From a checkpoint of a small masked spectrogram model: encoder norm layernorm.
Rows from block 2 of the encoder of a small masked spectrogram model, named by matrix and row number. Rows with one number belong to one neuron. Each number is 500 + 40 x the weight over its row's rms, rounded and kept within 0 to 999. All counts start at 0. Numbers have three digits each.
After each neuron's rows are labels from the 100 clips, of 14976, where the neuron reaches its highest value: "strongest on" is what is common among them. Only what is clearly more common there than usual is listed. The data: tunes sung on syllables by a formant synthesiser. In brackets: how many of the 100, against the usual share in percent.
# fc1: MLP up (encoder.blocks.2.mlp.fc1.weight, 512x256), inputs 86-171
# fc2: MLP down (encoder.blocks.2.mlp.fc2.weight, 256x512, transposed), outputs 86-171

fc1.117:503483465502484454510534511527458462503546421528465437445506490496502521518526480467419505536499460501556518508517543451496444544516473447475478444479481395430428519473483457495560524500588509491478529497531479536462502467477485525470414517524543473482512501
fc2.117:441420480531548502544538452480418468552464452488484458510467558471461490510494520447459567507567492508485473530558535482502553506471520464512498508546508498480501528476448482634544489451466480569539522505548525510438468515490520473458529520483520507471477435
strongest on: vowel: /æ/ (46 vs 16.6); vowel: /ɑ/ (42 vs 16.7)

fc1.75:553474428484557505476505511439454554513469493558476565514488501495480518484486453495451450421449461464459452524483471489485517536588530432548524515493471502509493461437498464461420602542587557473495502559464515523439456464510527545417520478563483489476489484
fc2.75:577481497516551467515545463540477438544466468535520459443545515503439488512475527550495440472538498491513497603537474451506525494531552440517531498483533509442466474429494489465483462506480514555481496513456486495434426527498513489538511498511548491561522483
strongest on: deep voice (67 vs 25.1); vowel: /i/ (47 vs 16.7); white noise (40 vs 7.6); pink noise (27 vs 7.9)

fc1.48:456465573504467566474453532512539500525540511584448497572417463536486529488445458450547564487477481491516443545488525539581487521487438470532551376565479522523474482551519484484463525549540525464518580507469489469550514473415466526501434503560513553452539489
fc2.48:449479442462497462472560590505504499482523475472503544421450489518531519494491561452499494540483510457571481457541522468499501481416566490567484518509511524574497514447447540470469491495481537443542519520564527498517497455561567465549596464515472507511465495
strongest on: vowel: /o/ (50 vs 16.7); consonant: /ʃ/ (36 vs 12.3); muffled (low-pass) (33 vs 12.6); mains hum (32 vs 7.5)

fc1.502:533416554532488453444521453533504507432584506426512510567480475463504472525613528517509535521456510506476523492537499487499473453466505500494513452431531511515554545428530534478514535540508480460440471464438512510483487450533527479540543519517537553548534527
fc2.502:543470549518494451555511496488512440538442435543499446519480528450473432580451481536492536455498539497540519503563502455539471481487485534580544558591560494517543531475461494517469578518493490471472483492409509505487552552466474483474511538506410511532492503
strongest on: consonant: /t/ (94 vs 13); vowel: /o/ (38 vs 16.7); thin (high-pass) (29 vs 12.1)

fc1.12:491512449573533432518562487407495455566502526500532512349506465512523502484443434479511505535481566464488526427493502529487536516556472464499489516440546521486483500530470538536511453487567541534450452491542465508494490543563518526432498502499548496553481508
fc2.12:440416452425529563493487507531491531520517442524447507543530514455542480493503550506553552487474466512487463446505546565545509489482547526437466442512442479454495553555505528521445521408505473436511475454503525494471544435407494520510516507512526511502512529
strongest on: thin (high-pass) (58 vs 12.1); child-like voice (55 vs 24.9); consonant: /ʃ/ (42 vs 12.3); vowel: /ɑ/ (36 vs 16.7)

fc1.160:459496502498504543518480445424471544453454574470443484520570529515468557549514464401551485499502534469530544548547499523508507510463492484505497538478427497462474500534511595490454491499492531501558499489509423499498500551454497447489496559517496443608450494
fc2.160:440545497390555468509563527504544476492468621519490483454432528440504560471511536473478421561537451559510487541487483499502476453503519501504412475429475556519549493547554461461519513478472516474523556488486447485580479470505505520472587511476482469548580490
strongest on: consonant: /d/ (91 vs 12.3)

fc1.376:525481391515482537567561557534442508485444464481452479555488478457476506487483474494467511424504444486587502484499619543574473486526482444559484455479470415502500428489527494473503555468495497483563442492513508558569411458507506466529494574520542564498520503
fc2.376:534499487514531518529499511486539492432558541514558558499497531517466537482503511480496487443447532512524513464542513541424498488539498509511501482487509449484600491528522480484549557537433480405559509465484452496436483459457502471521500493463560560585478583
strongest on: vowel: /o/ (81 vs 16.7); consonant: /ʃ/ (40 vs 12.3); consonant: /t/ (33 vs 13)

fc1.156:500481506444508502516502416491551540438514552499606536556492465511504576501487522537545534488473539571528524402531524499495507442503578502557465499503482494529473465562499465512532458531543513442547542465516427446514496486444489502524524563450499532596490524
fc2.156:500478511529491504479503487487401522495477467429449479571531503550466519419494542491504491489465561507522512464499499532384531518493495506481552530505503517563532508536521466522484484491435504539560492471526514488462512428512506484570415515518475455459475459
strongest on: vowel: /o/ (37 vs 16.7); consonant: /t/ (31 vs 13)

fc1.336:544498451447434479520599467505520504534489510507550493452552509479512481483487540470475522484531421539517518543511496542468551482568490486552496388503503565484514449483514460478424549515465486484504466477435487503505497499544483467410496515436513595556520450
fc2.336:518503481497515513566520491556535523434548420454432533589508462449446583522476492508492505469472529513531544492531541463416468450524431492504505539463511489473559510490512503508515511443459517454479494539471470490476502472514497530475562561462495451436560500
strongest on: vowel: /o/ (63 vs 16.7); consonant: /d/ (29 vs 12.3)

fc1.193:502516514540476541423572431548519421481531456601513478537491446502480522524502580483547461513479483503558516450493587456561393549491536579458509569480504529507429495533538484538459523503473447482459519514546503553518450559454433498504484500496499467490527411
fc2.193:480488568403487464507544470531479479481501545566517487497489476505512612479506591435476414537467455480573471461473505475491463489523482519503445492498444508541567541501509488583483538517564529490469518508518477465565526485508535497475580478514548557499566510
strongest on: reverberation (83 vs 50.5); vowel: /e/ (44 vs 16.7); consonant: /b/ (36 vs 12.5); thin (high-pass) (34 vs 12.1)

fc1.271:521460544485415550596544505498506484515543470519465479511490536508536422559540533503488537490462512497508535555490468526479583454448539570527493519530531515519512545507511525521462496508574397563497539405415527465546549559470475473436566462513511505521463508
fc2.271:531512522471459490525484524544426368465480510524453409409416501499523491527558502490492506498480477445454526559476405535453497473523525558529519476547554562492497437520559468499540463499516499513500472514517488473540592506496534440468523436501470521496406520
strongest on: thin (high-pass) (58 vs 12.1); the note A# (57 vs 28.1); vowel: /o/ (49 vs 16.7); consonant: /ʃ/ (42 vs 12.3)

fc1.184:479479524471473476461477504471500472612422439417510523501498487515504529509490434478520499417454488549613467536437399530474448485530485540462524617495497511465541469505528540479523447529548521536498515495514490471569505503523480502444500540498488454510498591
fc2.184:428566487457502505501517562490536506524455471464510450475508533532493467498497510515549519518556466617509511523431504504527513492483465483499518548480494458539447471469457499510533530431444473522456510481452460522448551522485541515532495460531453514419468541
strongest on: deep voice (54 vs 25.1); mains hum (25 vs 7.5)

fc1.27:498484497473570461503497485504498511525521558481451453500512644390494550493546520516501561449544544568432543486445536478482450509454495452507454463517488463504492492484523503396591514549553551475535496528530613489448455468507509570474515534492505509492525454
fc2.27:506512514532407520475512567483505458549477480481476507500447484455465545481502555486436518552530497537540529497484446571476486507495501519477474523564554460586500537538466476453482488503449483427533453498512598467451489525554513447474439562581491539473529498
strongest on: consonant: /ʃ/ (100 vs 12.3); deep voice (65 vs 25.1); clipping (34 vs 7.9)

fc1.380:456446454525568461442508530540490513485440446525521537507545479548440519440484482478499499532483456463523501565451427541428487479496514495549509495470472485457497533460536533474507394475502533424526566503528472518508483469511488454499491508525557489512562485
fc2.380:514456479468487513440439549490467499556430503559493462512501519429492548502471509541440531483499535513482444500482493516436488508522479576476561572461541511482465526527550438515605488518513447540553465474513470514480523479502479463455507554482420513506491537
strongest on: vowel: /æ/ (43 vs 16.6); clipping (36 vs 7.9)

fc1.490:519532447480525447491461582529522498472431474482469528469527519542473457485603487500528530490496549494465510541472483473519400534443457522433538544543464458522535497478508520410469456498562484460506565493515552393521416510525492484509448571478515499449547442
fc2.490:519440461494529524482484525453469552565457525478488507465538476519486422447536559547473467474578524511506426533508424566466453464460489503505494480555502468551493540526423513490545383489483524533475548490518555501492554544511534486462449589551518475432482453
strongest on: deep voice (60 vs 25.1); vowel: /i/ (56 vs 16.7); mains hum (25 vs 7.5)

fc1.157:465418582458502531503468526484509493561495433515486468510493503488497468535505476467523523443482475473523493511508512487476508471506535573512490545505509550493453454486504465519514493468555454463517509474479490450483521488441482494457466495593515525549504544
fc2.157:587472481495514468559467538491469467465544542458530558516460567486545503492440526455454489431564512519461534524452513415447420544466493500572490539408571496491494505493487465503547465525512503488435507520491488465523559456463520553574487539522541539472474529
strongest on: deep voice (61 vs 25.1); consonant: /d/ (30 vs 12.3)

fc1.3:544500540565469480553519474471488483487491491497496515555517483520462583522437528432413531490529445503464479554463517516535449480534527487559465515521531497464577540536447503476489491492539491551481521546524460512434500512599608456503467587448534466457514478
fc2.3:444501513465495493534520431558487492522498564462510508533564497461406588567513493516426480480492488559510507484476415477485556464502473478601450466454544455508538473543519479517438487493468531538588497444520455543510522460442551491471506531492461550533482538
strongest on: the note B (56 vs 28); clipping (38 vs 7.9); white noise (35 vs 7.6)

fc1.248:472465501516504505510537559442474485429527531537476495518521458602538600493554494469483539431463479545497509540482492483528485451493468502515498453522541522513553560518515490480516465507527467536478479531489487483503454479454490581492515487475473519499474496
fc2.248:491525466481460448469508593540505475514477530562468447499534522454491518548548475539448469469537489515554573559462480477548492391491422499481520529566524525429507456486495496480522502472474510493501467523399506555491473453484472533479480523472440470502530541
strongest on: the note A (91 vs 28.3); low voice (62 vs 24.7); vowel: /æ/ (46 vs 16.6); first note: A (40 vs 8.4)

fc1.451:542501514494461369505520521541431421499501509463504564462486529491472516456520523517426442505566431494458568506485593520486485508540454457536473381468481475517496467509548487531495474522516436523467399467513452528535450441504522514468496470445528495546519513
fc2.451:484563505378512457503589492442525519480486618570489506498441477449512538499543569412452460534548475516543439498543461500516451472430455538466444481481510543501514500496564471457517520434533552503524562507516470479587523506486527518484595456513463521522547537
strongest on: child-like voice (64 vs 24.9); clipping (45 vs 7.9); white noise (36 vs 7.6); first note: A# (26 vs 8.1)

fc1.155:493471503456515497436436446467559488489526462455578547510523520527559517499538470447527478523437544518517433502517450534504459486504570503538492500440485489489515502505464541497482484504550544436497489545508509502527534504453590433429488426448515491486527580
fc2.155:531470458578537538480565441539499509481442429523498539520444499526465519447510480517463539513484485523455449459483426502505560494481486531506536478503482468494585448491492429482498478479474494509534536469468495568483481436474512472594490496496571532571497505
strongest on: vowel: /o/ (45 vs 16.7); consonant: /ʃ/ (36 vs 12.3); white noise (28 vs 7.6)

fc1.415:494543464490473453514487543466513509534521523449474521547423508499503482476432504509518509567437573451541513507482535487541468576463516467519507542482442507478532477472536465472468482480526452534527536482454521503489447525530479481448492523505465433467479496
fc2.415:492545516417500441530471501524519488481478519558512484478435485543573480519552503522467482467562504444544534561467572545539503449556462449508465469474481501503430529474547478503516549520483579510570528453522492472531502466517440527471515495499475535506542426
strongest on: consonant: /ʃ/ (92 vs 12.3); vowel: /o/ (67 vs 16.7)

fc1.235:443470434512504532468488479492508516536463500484501546442481473491492538477577543609480473544524517549514499555501533388495441515480488498533505438510489473478453539521486503485364476496504601487554501561506482558493505471547509470511518574489515502440493468
fc2.235:459472433542522485527493490543472482575521482478491462472462560455458527468477526537514523498543498551530483525559537422513458489501489502469490509512559455454553456514454498437443492543568484530535491526478445471423468537503560462568492523561491523573454531
strongest on: the note D# (57 vs 27.9); child-like voice (52 vs 24.9); vowel: /æ/ (38 vs 16.6); clipping (26 vs 7.9)

fc1.503:534499500486533486504587409533431490489468510472493500483484535538553458483497539557471541490448514480524442504534530526492529449476525475571471475495552582567491538462478520514552506586521472523495517472489521526496438527485392502513470474573487507449523519
fc2.503:499490485508555527563576457535512535527481577519475492411523504625454460448510551457532543469509481526487558520520481461520494512496528479505495450463538468472541472472586478478527527549476515515490509489496529538544569467528449534476480470491503493470479479
strongest on: reverberation (79 vs 50.5); vowel: /u/ (74 vs 16.5); consonant: /t/ (65 vs 13); white noise (25 vs 7.6)

fc1.404:458476506546529484537531540454462483503462412493484544557471489441529560527506509524555497506457473504499530450443434547491493486540490450513540493549493475526568425465544533492472484578509469513418422558530507530474541553536558549576534500488527453439559455
fc2.404:466517510394495499544559506493482461501455620588462542516489506432499500454560563435499502536540514565554409520497433520508516480479471495505517517518476489532525516478495450527469429512561520468493525509499465488489497483458526545465564500541525480544566590
strongest on: child-like voice (81 vs 24.9); vowel: /i/ (40 vs 16.7); first note: B (29 vs 8.5)

fc1.174:408502478504510429480511478456492485431437484491413479526551476456500537560493413593483556496562543494551514579577502544565455555485519504567486425475594544496530522495480488525483487510514578510524460472440475483504532532541553490488455501502514496541466454
fc2.174:438455496408518460511478512581510542455483450453496461520536494456445482436500531554530465547485550464462513542497496557518575517494500582532538530562512524459548485503525480559561441466461452505520472529494488460460536440480537536471522464482451467594439553
strongest on: the note A (67 vs 28.3); clipping (31 vs 7.9); first note: A (28 vs 8.4)

fc1.8:489544500432506509535493536465482590447555490376469513495492528516439486511509531453440482489439505540420545524543528408509465522457537507517560563559497497521528517531518477492472524462501488530500473496441459471474519510555511464491521491508535519505522442
fc2.8:588527523507465444438465422527436569468520537583592522570530503489533488532555501525496544522473543474555536427493427497451570479579496457487465502442504492488432582506526488486529542523506466518447432392530450538405483456474491518510468505445488511530507511
strongest on: reverberation (94 vs 50.5); deep voice (77 vs 25.1); vowel: /e/ (73 vs 16.7); consonant: /t/ (33 vs 13)

fc1.16:515452428565485440515501493470572520531439482480541529492546485505501500498495474544540406519460491485572504461538501460524554499506498429512545472462561445534502489436498495525561512473506521417534483504517492560521482487542427504450539525502509469475505592
fc2.16:490396446523509504467545486517519516562472458586454502483549587435460528482459479521461459497569509462502414500585510505457409477549518524462475490480475510470571490502501501458501510416498507503495517430457456545461497504493535507540516556496511449548457510
strongest on: vowel: /u/ (84 vs 16.5)

fc1.179:535524453527492462512547504474401473593531471496527470539504506443479552464499533491527516423456448536535453463437448480538555491467561525507530599465559492515507465493485485439521479394500546462449511464491471548471506497485463486483512521486537523592478533
fc2.179:485523493477476501514462534526538460532518513445521549452577481459457528503464469503549451465488436536568521482494511497461480486558453535474534506522519502432482559469517527520547524558434465492449496458434599538478497528465520523503552519480514475512513526
strongest on: deep voice (82 vs 25.1)

fc1.421:437517454565475557479473483451530532513524507539507483486486511476512478516537486534578467515436527485640555504442462555442551540446530517476420486480492510497481521515432528576485525547525554490490483524548469505523540492511503524433478527529501548506444514
fc2.421:445504548502470491434632540537480547463525454512548459531529548465493504456465473525503435601491538498508428523509489483571492538455507540443545488557468459463569491414577476505506574518481474537498491482438444504519560505477520470496499515458464447504417467
strongest on: consonant: /ʃ/ (60 vs 12.3); vowel: /ɑ/ (41 vs 16.7)

fc1.37:500588458492524532499531576486596574483397524566500540545503509537470545495503564507466526549481527493460429509504560478538479437512540482522485526499515469451590567565476546491538491522444504470536443534505487525527495496559478467495439446594502475415484529
fc2.37:508541521524480549591538449485477559590471523464549525448501487495493478538471549539509512573563513483499502506531507462586485478513517535532467469529465473480514458487453524469511538548502495521497425440506492526522518476549517420438453547402490446517479564
strongest on: the note B (62 vs 28)

fc1.22:608610518504554523502489515531570489539502493528486512466397484478423519467500523564543544516499560524553446476500510500485520479521466499530494539493473524561556494473499568533470511531478472463541582511490451498492391518487461480486509493462560524445434521
fc2.22:593587490433439455464452489485521502555443491446463455486390500509505474422530484503512479497502530540453502439570539514530548481521445494537461476582428532502491504506492524541503492498490476550495468537453447556554547514499445526486516505460453527560508577
strongest on: mains hum (35 vs 7.5)

fc1.7:556516482462537525464480479595519582596518445496547443534477531459526394491512551521449480513472490533469525549443537521506485461468498501461553439487578427532497540472526482582498514520428512467463460462434489481513494549564533551547539517481503505538456617
fc2.7:533527513574466485455449551394504458431531509525551548504486394520500535528397507448516474514484486446482479457498501507535536552531466489514535474486441559466431532467550522535490458453499460520496522541575507490536511494530480504574487449517547438471522426
strongest on: consonant: /d/ (61 vs 12.3); vowel: /i/ (41 vs 16.7)

fc1.126:516587452409528480454514521573509468509407457466477485529475491464570454527457557570447478495521467476580508489453458439450482575506503546477517458460503479490478445477490470443516488478471514559561498566489465494498497422485558517520530487491458589446456464
fc2.126:468564511477542503549555488450417460535436508501471515564508527462453482542533519481530498478555419534583495466515541462506554496499426514519500466533520500524487490432428468460498431515450505502472535538506470488482533504455502491530510416463457488384498488
strongest on: consonant: /ʃ/ (96 vs 12.3)

fc1.401:444530512479507498564544536511538456570463545489503483517525463453478479563489528529485457406531464506556442493511482513475417485521502528470535444488512464549419478480465515554458504518537537506522496554466419484432516496520502494447489546394487514416502457
fc2.401:506438503458481479488550497536562465544435481427450481561506452503540490452452564526514592457468536438504523489491484475527542523505524500527513499435489453509416446505478497532464440508556477518499463510518490413521414512496519440495401534556537457514500506
strongest on: consonant: /d/ (92 vs 12.3)

fc1.67:494477544452573524429551498473540538517463544584475471480527551477486484547564506512534507519486566498487459531484518446486544384516508496487522510530585475503479538532462580572482496499494493427574450528429514489448491524454437477503447440595559583477529482
fc2.67:577489506464483479510559520476452455527459568550566521513469470524556498492523566488475458474440565463555493495510534486497443519510460469472493496529538522467455559467430490472529552478563456492485481524572447511513506408587478448471437578435458501452483482
strongest on: deep voice (68 vs 25.1); white noise (41 vs 7.6); first note: B (32 vs 8.5); consonant: /m/ (29 vs 12.5)

fc1.145:468485509478463567464531494479534512464498497503439511546496491567549486487492483488502467494472405529437491466507378449457493572528486524516503453464483482499537456547545440463545478568495492468565547532559526464442428447518602492523451507494552596574522546
fc2.145:468460496506496488525518494498514532552495485467424541466483460449506537486547543518493536472501539504518460450497519503476571528487493493536502532499529539470556591553466497493543567477496523493525477397481579561496458542560448500540491602570572498473469539
strongest on: vowel: /æ/ (41 vs 16.6); first note: G# (27 vs 8.2)

fc1.192:437480473527541465503463473511531473496567455486471492416530387574497561556575518538476513411526428504556451508547464502471410487552493559511501513483531484591562491503471426512559522519506487505530562463475491545497481508498563463522487586453524564492614467
fc2.192:520504521527549454521500512515467514544505522455513541489447519447465512538462475515522494532477577414499448508523422517524519529534472548472415483494467483483532463510447471507470467438565521510510481521472557513476479614523497493409529518499443493531454512
strongest on: vowel: /æ/ (83 vs 16.6); thin (high-pass) (42 vs 12.1)

fc1.57:473529483449511502484506508417459524511497488519487523440493525575468508557448461482457500464514420544529401508531462435503463479464550489501444452541537493465546461462535532457513519498580548535503521497440523543462519554497577454383502466506549490541515523
fc2.57:545452578515544553529489440461454529514526435531525483534552531457457496535457462505520518488468493508504451505575518436457522590516459523473493525513449516516529461471445495493510594564508493509513509496496551503556537548432521545476460504586489546485441411
strongest on: reverberation (85 vs 50.5); vowel: /i/ (41 vs 16.7); vowel: /e/ (39 vs 16.7); clipping (37 vs 7.9)

fc1.34:421496534510555439505529454551504515491431486574441508465485522602485432574510538563422490480479536493467543450547521482548523583491555471463494547513506521548452511497490421532578559519488472525461519512479515460499544434511527532424549483515496459490436502
fc2.34:530493566463525505497551422542478544496478508566487485454562529531467495476523574536470482470531474493521477460533473499495511520442554532546526500484469498551543491536560533463640486598483470459482477411551503513569463466412410528483578471517492446495538459
strongest on: the note A (64 vs 28.3); child-like voice (63 vs 24.9); clipping (35 vs 7.9); first note: A (30 vs 8.4)

fc1.176:479427468478502491548531507511525480435547527483490567526515487506530464502442505511496478510516510499535508513482473531489499496509414598521508474498472533514463494498496468509527573530447431539647465445538467506513465493520515504527553479451547487518503422
fc2.176:554472511519507530456498508501525484471524494419505578509493531539568544530445462451547474470450468538494537491516544506425544411551512522481547479463451555502479458497542506532496538518474495493512523489523453531505497515525539478494357503465539521511433512
strongest on: vowel: /o/ (64 vs 16.7)

fc1.64:472571477437548499522476503468524518493512549487498498518516413491450442540547497515497460457527470456472569545507497443457490491498522529535496508555544537477494569405466506586479488544477438526409478495465522489524512486436564492487411515481468491550489476
fc2.64:446461511472513464493430530445560482495511481481446483532502496407492437486440439529466557510483559477511475477481576551461480541476516468515534542543501493589424489522479514539466502545533483547527503539488515415496553622490477480480397532526552456462478485
strongest on: consonant: /d/ (93 vs 12.3); child-like voice (50 vs 24.9); vowel: /ɑ/ (40 vs 16.7)

fc1.382:509537445561506501520516425479601521486496528423558565418539466449516461485482462557479498543491513558495473526460524504495491411450531500472492496427494467503478470507449520527504468451524552533484481474536456497470496558476458514466518551507548497529514513
fc2.382:452516481542495531509452567541504423533553497553456484434571519507532477453489538468493522415490492477457509448480487497472533538449444529441491479475492541456506482498535509469457501482517458547523422481415514473485558461557446460531438547418489511533483530
strongest on: thin (high-pass) (65 vs 12.1); child-like voice (50 vs 24.9); vowel: /ɑ/ (39 vs 16.7); consonant: /ʃ/ (38 vs 12.3)

fc1.447:467469494447560563436497514492500473486539532508493559493522580542511530471478526487475495459434509571524555499437467482523516459517570508498496501502497433462416551523533467488463511594457518495486511446382443561558537513494517559524484453488478482467466480
fc2.447:436507469565466488591524428471464464548529493513538567522498479517482532450506500526494421472587560561575480453535530455490522508530520438514543548492484487468469529509439544490475467531541461499461468482472508495493490473449525435499514522459550427504473515
strongest on: the note D# (79 vs 27.9); low voice (55 vs 24.7); first note: D# (49 vs 8.5); thin (high-pass) (46 vs 12.1)

fc1.33:460461457423502420459528525481515434512474544461509554493489486515485546568514560532544489471493491556485452547477462542453516374553498474452453447488456490476553484511467521544481538591554515552526559493551505492469535534508557496413469516474478533508480457
fc2.33:459458477510517578504506522489487492509526449450415601537487491437579565509555476535506410550449456552532459462510536539550481497439475528508483502470461453496579463557526500463484584490487483502531518441424457554499419493546508435558499535537618546547529421
strongest on: child-like voice (53 vs 24.9); vowel: /i/ (45 vs 16.7); clipping (42 vs 7.9); white noise (32 vs 7.6)

fc1.158:505422488566565541494493528507532487449569558426507469462523438550508506471519535505520492560496550507453535433439479530476495491567513472519471470508440518467498484541554479526464549538403506414482532506508500477532519497553510544549530566561504494478553509
fc2.158:517509567465443501507510465515445482528453504514444454430459526472480458565479480547496504497492565438544487503508495505521525496470447482561537552531486493525543476507561495562450539450506452469513508511541528545513611510495496532545464504468542467531423541
strongest on: consonant: /ʃ/ (100 vs 12.3)

fc1.2:532557436465530540492530544505489465529475500483484455575520568519516545542446527551446555509561572492490539479490465512494547485476488502493519516537453538471516480540532571481441493558457473520495552434550421533497537500486499451418500529539572439536437609
fc2.2:480567514375519464546546497505495492439461568563515530506471473463513539551507594407493450512497465564493467567501460507524455502427498498489497516498557577491563508482558499452497492508494548476491538471485429479604487494498495560459557434493430488489563509
strongest on: reverberation (97 vs 50.5); child-like voice (78 vs 24.9); consonant: /ʃ/ (62 vs 12.3); vowel: /ɑ/ (51 vs 16.7)

fc1.31:535521486570508504541467540432540510490481485571510454526483607458566542532523525476496467508505561466488537430496439477519496546484590461504546469510465390521557453493482468539536470445530485540464456445463490492513519557559508488515514459490493569463520535
fc2.31:486472526504475507524459486483502516542518495481505479460522541442491573502574470498467507530549491534571507451507528480548539564518458471505499433528450497537513492544510477438547511523515539512470397520472466481517490586474505530502474452523501508524495585
strongest on: vowel: /i/ (41 vs 16.7); vowel: /e/ (37 vs 16.7); clipping (26 vs 7.9)

fc1.1:562507470433523535500509493452494537452564548461453505491467518457446502534595494518501537459583490458426501529466476489508537527523590486528491555502478503474501468524555494471453526535510516497579474446452539480520542497471490524445530467404541566581500570
fc2.1:521552554493503487501510479477451525509495502566483460468543568480502560435537464520489506491517557537476487522490451435506467522499458475466506421462435558489477506509477552505477555483554458544463560437503536476491499487496516471449499454475493502448490495
strongest on: mains hum (100 vs 7.5)

fc1.475:464531460501467525498492538527500544488501469454437551504488485426463504483442467554459470514505540473498536509544497591548440512527497433462468472375524444582533477507475500441530503480495589522511493442492423461561466511535520490451515542536491456522539498
fc2.475:408487464520554527510468509509519532548466531465531521533588507465448432504510507535513451476544473472551507468546509556471422497475510451416381543461546528525500446480496419469497484411559544480589497465465488490492568500492509396490514495557498460529469434
strongest on: the note A (63 vs 28.3); vowel: /ɑ/ (57 vs 16.7); clipping (40 vs 7.9); white noise (36 vs 7.6)

fc1.198:432496521470499469470519452494496476561535487484480480509540503421551527500516496544476504518467445500470483556511515487508526479474518506480523510463485550486453518518486387524552508472503453515526489552480471478509461563549445471525486480556477522461520503
fc2.198:518554479498512572490525506483495429466582487472484498478477501456531461479507503579517565501426533491448540519498472557517486562498548530568566510510440474455520575544526425539427450539493482527495555429494495497434478489538514528537489502499429536558537517
strongest on: vowel: /u/ (41 vs 16.5); clipping (36 vs 7.9); consonant: /b/ (35 vs 12.5); first note: F# (27 vs 8.5)

fc1.406:506520477458533516586604491496435470446435539446429439488509463516482484484435453524441557481506516475479461553504556439512531490501467557496529502422443571518524495528565435464483525511394538557462524528485495575452501525448486528477572440476456487510477482
fc2.406:437464527467476544545490567493503424461496513578458434477517533472529513562538510470498455494492530499527509507608474461499486433513505505472494465471579506533577551448514530506446463475562534474452498484531474419494448561486514491494573507461467556455576530
strongest on: consonant: /ʃ/ (56 vs 12.3)

fc1.50:516428572487518535493470456473562491534534547449445430513562504501542509527499512496511608562451482525568433466434478502508473498503490456496521483514484441497436510562518455457504506465464607462481489490507543472553446547461479541482486453606511409492524521
fc2.50:417578489460507426488519507445509430407461572541498504577472459509473501442471524502434491559458538468549517545500507529539480462529543487487497557490544505498558466551545484544497491493482564464497492510508511433533451559517520547488576560452474470473511427
strongest on: consonant: /t/ (60 vs 13); vowel: /i/ (47 vs 16.7); mains hum (33 vs 7.5)

fc1.191:499468462536546488495492496509538500454486479486501477468507504582500601516602455468484502545532504583542472479504479537531496482482512547479541432499503438487559576588472439522514458548499551453576539504434500448549544476479566395513442504542564450408498476
fc2.191:422481471470464468503469529471533463554531475470458495487465482465533508497447475509456511510437492535539510535480439467535523507570529566444503501517417428470434485531391492539535529510511482457499494508548524512453460516513514519465562445529482486548558511
strongest on: the note B (90 vs 28); child-like voice (84 vs 24.9); first note: B (49 vs 8.5); vowel: /e/ (41 vs 16.7)

fc1.424:527510456514545502462470488461500460497523432453539479522506444527441495449524488502459560501474498430462411548457537490465519570470438499489492591510472569513464587506567475477485500535527530495503558470464502463481435476522389494539519493451531547498538567
fc2.424:510547518457511520497437462481492418468527528513550477463532477460549477539544447492460505443439478528546423498410473441422521494526399483556500501514515537500472626520578477520482574483523505494483475500481467492593554483523550457514531536484494531532521590
strongest on: reverberation (83 vs 50.5); vowel: /o/ (77 vs 16.7)

fc1.93:543533528429510499452446439527517534555470521548424514477410462481505489558510535433517533456445506583521432495518491535498505492464520557533468537528458404481463468503517485520515442472580620527451529496479463435603465489523510488583511436510424505546505525
fc2.93:467547508467536373437520467530507469418514558548485552555485482516515555473513566509489449491545473540506554464503432490504512439512464556454518517557513493529542498426528460483513518516487519491477486490468471457500512519491492526460551446578383477484505480
strongest on: thin (high-pass) (45 vs 12.1); pink noise (34 vs 7.9)

fc1.76:473415459477507376482542465597517476527514573389456446492454484527442569462425528490511564489556517451442521447512530481510513428474493476514536508471568492538493513542424465506469453523495571478399454473528479489527521549469544478507507500508534602516571530
fc2.76:484483408485552490530480504491403526456549405537488549459525513501585493514482475517478480554533508485529494525462508542469489481496481533505488509506494468442526510545516497489513479537536545475520502580491470551528442483560422571542479505510504525497612497
strongest on: thin (high-pass) (80 vs 12.1); child-like voice (75 vs 24.9); vowel: /æ/ (52 vs 16.6); vowel: /ɑ/ (37 vs 16.7)

fc1.458:441459504504474523462512451522533566529547495515525518569444528539432502498475406486429446475559529530526473527487500521474584516536449530546472499497476498435522538432548503548517486492472539497465435484500469447484519486478539546484413520501455508526415500
fc2.458:533485436576494443539547518468497468547426482538501528485541438499475454464515555491563487501478477507532540516541522500521430457488566544471518524498520518580447483500413566499447564527472498463520487550469525532464566541501512472457515446524520536450462444
strongest on: consonant: /d/ (43 vs 12.3); consonant: /ʃ/ (31 vs 12.3)

fc1.430:526463544509531525543499485514461501408560464475528497505497447476467425478458489512467519474424559480578476493516522495549410614490555518582469481544573453478545502477443559527480418474545513570466503504472487427464500549496468466469472537553440494495454598
fc2.430:535534523407493434543574448473518531538483514585439390522456419429514470522514551515448504419548469518513469536577496500539522575489450502537474470508518458492562494500519558503490462446496472543508487525398487537529489488490464466500485477467530487520483542
strongest on: the note C (71 vs 28); child-like voice (52 vs 24.9); clipping (30 vs 7.9); first note: C (26 vs 8.8)

fc1.239:527448456615443459450482443502495452511454474562567454432488465567530562489482496523570433446537558513498503467570530483494569453476435468518552561477488442527499474525539504537495508546585484479501500516474524462474441478483486469511494480516471498520486575
fc2.239:505471560517428473502481467604483535501469508478502500500539560557526532501493507482470491482486471455511460464533496470474453447548570408483544508551496481464576450472455561455455533538460488527536520483538472513475482546441518488490500520434472548512471566
strongest on: the note D# (62 vs 27.9); vowel: /ɑ/ (47 vs 16.7); first note: D# (25 vs 8.5)

fc1.299:510514450493520482489507487432455549514526497513479487531502484506444485431531443496462468467486476536510504512499561483521457525508454518581517511429482475486459488458479480433522495516463511503477435422453440594469557537586573545401487541591517477519495495
fc2.299:554435460547565513423499521431456519507523432465538513507481449489480494514424464495520489442462410520547452473474503487559504441507498525500501466454541523481537487505477465481453534529532511475473476535534556517520448492477515472455487465507522517491482477
strongest on: reverberation (78 vs 50.5); vowel: /ɑ/ (43 vs 16.7); pink noise (33 vs 7.9)

fc1.297:472498500493511463508524502480507509466509535507543491531496526503521494515447477421548465509504574511552418491484490567510485527474522513565527505462474450526484531584473520531518496475487445556477520527453489533573541565418495439508540558536432547499527479
fc2.297:534435527450461536490469517450489516485471553520517538504487470511517523451462473494512489477517512540546452489492536538512465480412420532557526526480508453542529572544481593469493548469534518467495481499516474544550548481461540486488542517506469479496578474
strongest on: child-like voice (63 vs 24.9)

fc1.317:575479537488431460565436592485553531471503475518463514480508618466512449481505489557536499477471524518516474531489552513463480527519477493473445540533515434494474520518473480437560509525464480494488507392475537510454419522519489499536514464486459497505569466
fc2.317:461488474420534475484494536468516487470517486492529545441472413532507473575563506456463512467467519541460497487529526448514469516475555513521514479491492451490496482456516460473549457521572493517482506593503536406522515441542515532515518572523552497470465530
strongest on: deep voice (75 vs 25.1); consonant: /ʃ/ (68 vs 12.3); muffled (low-pass) (47 vs 12.6)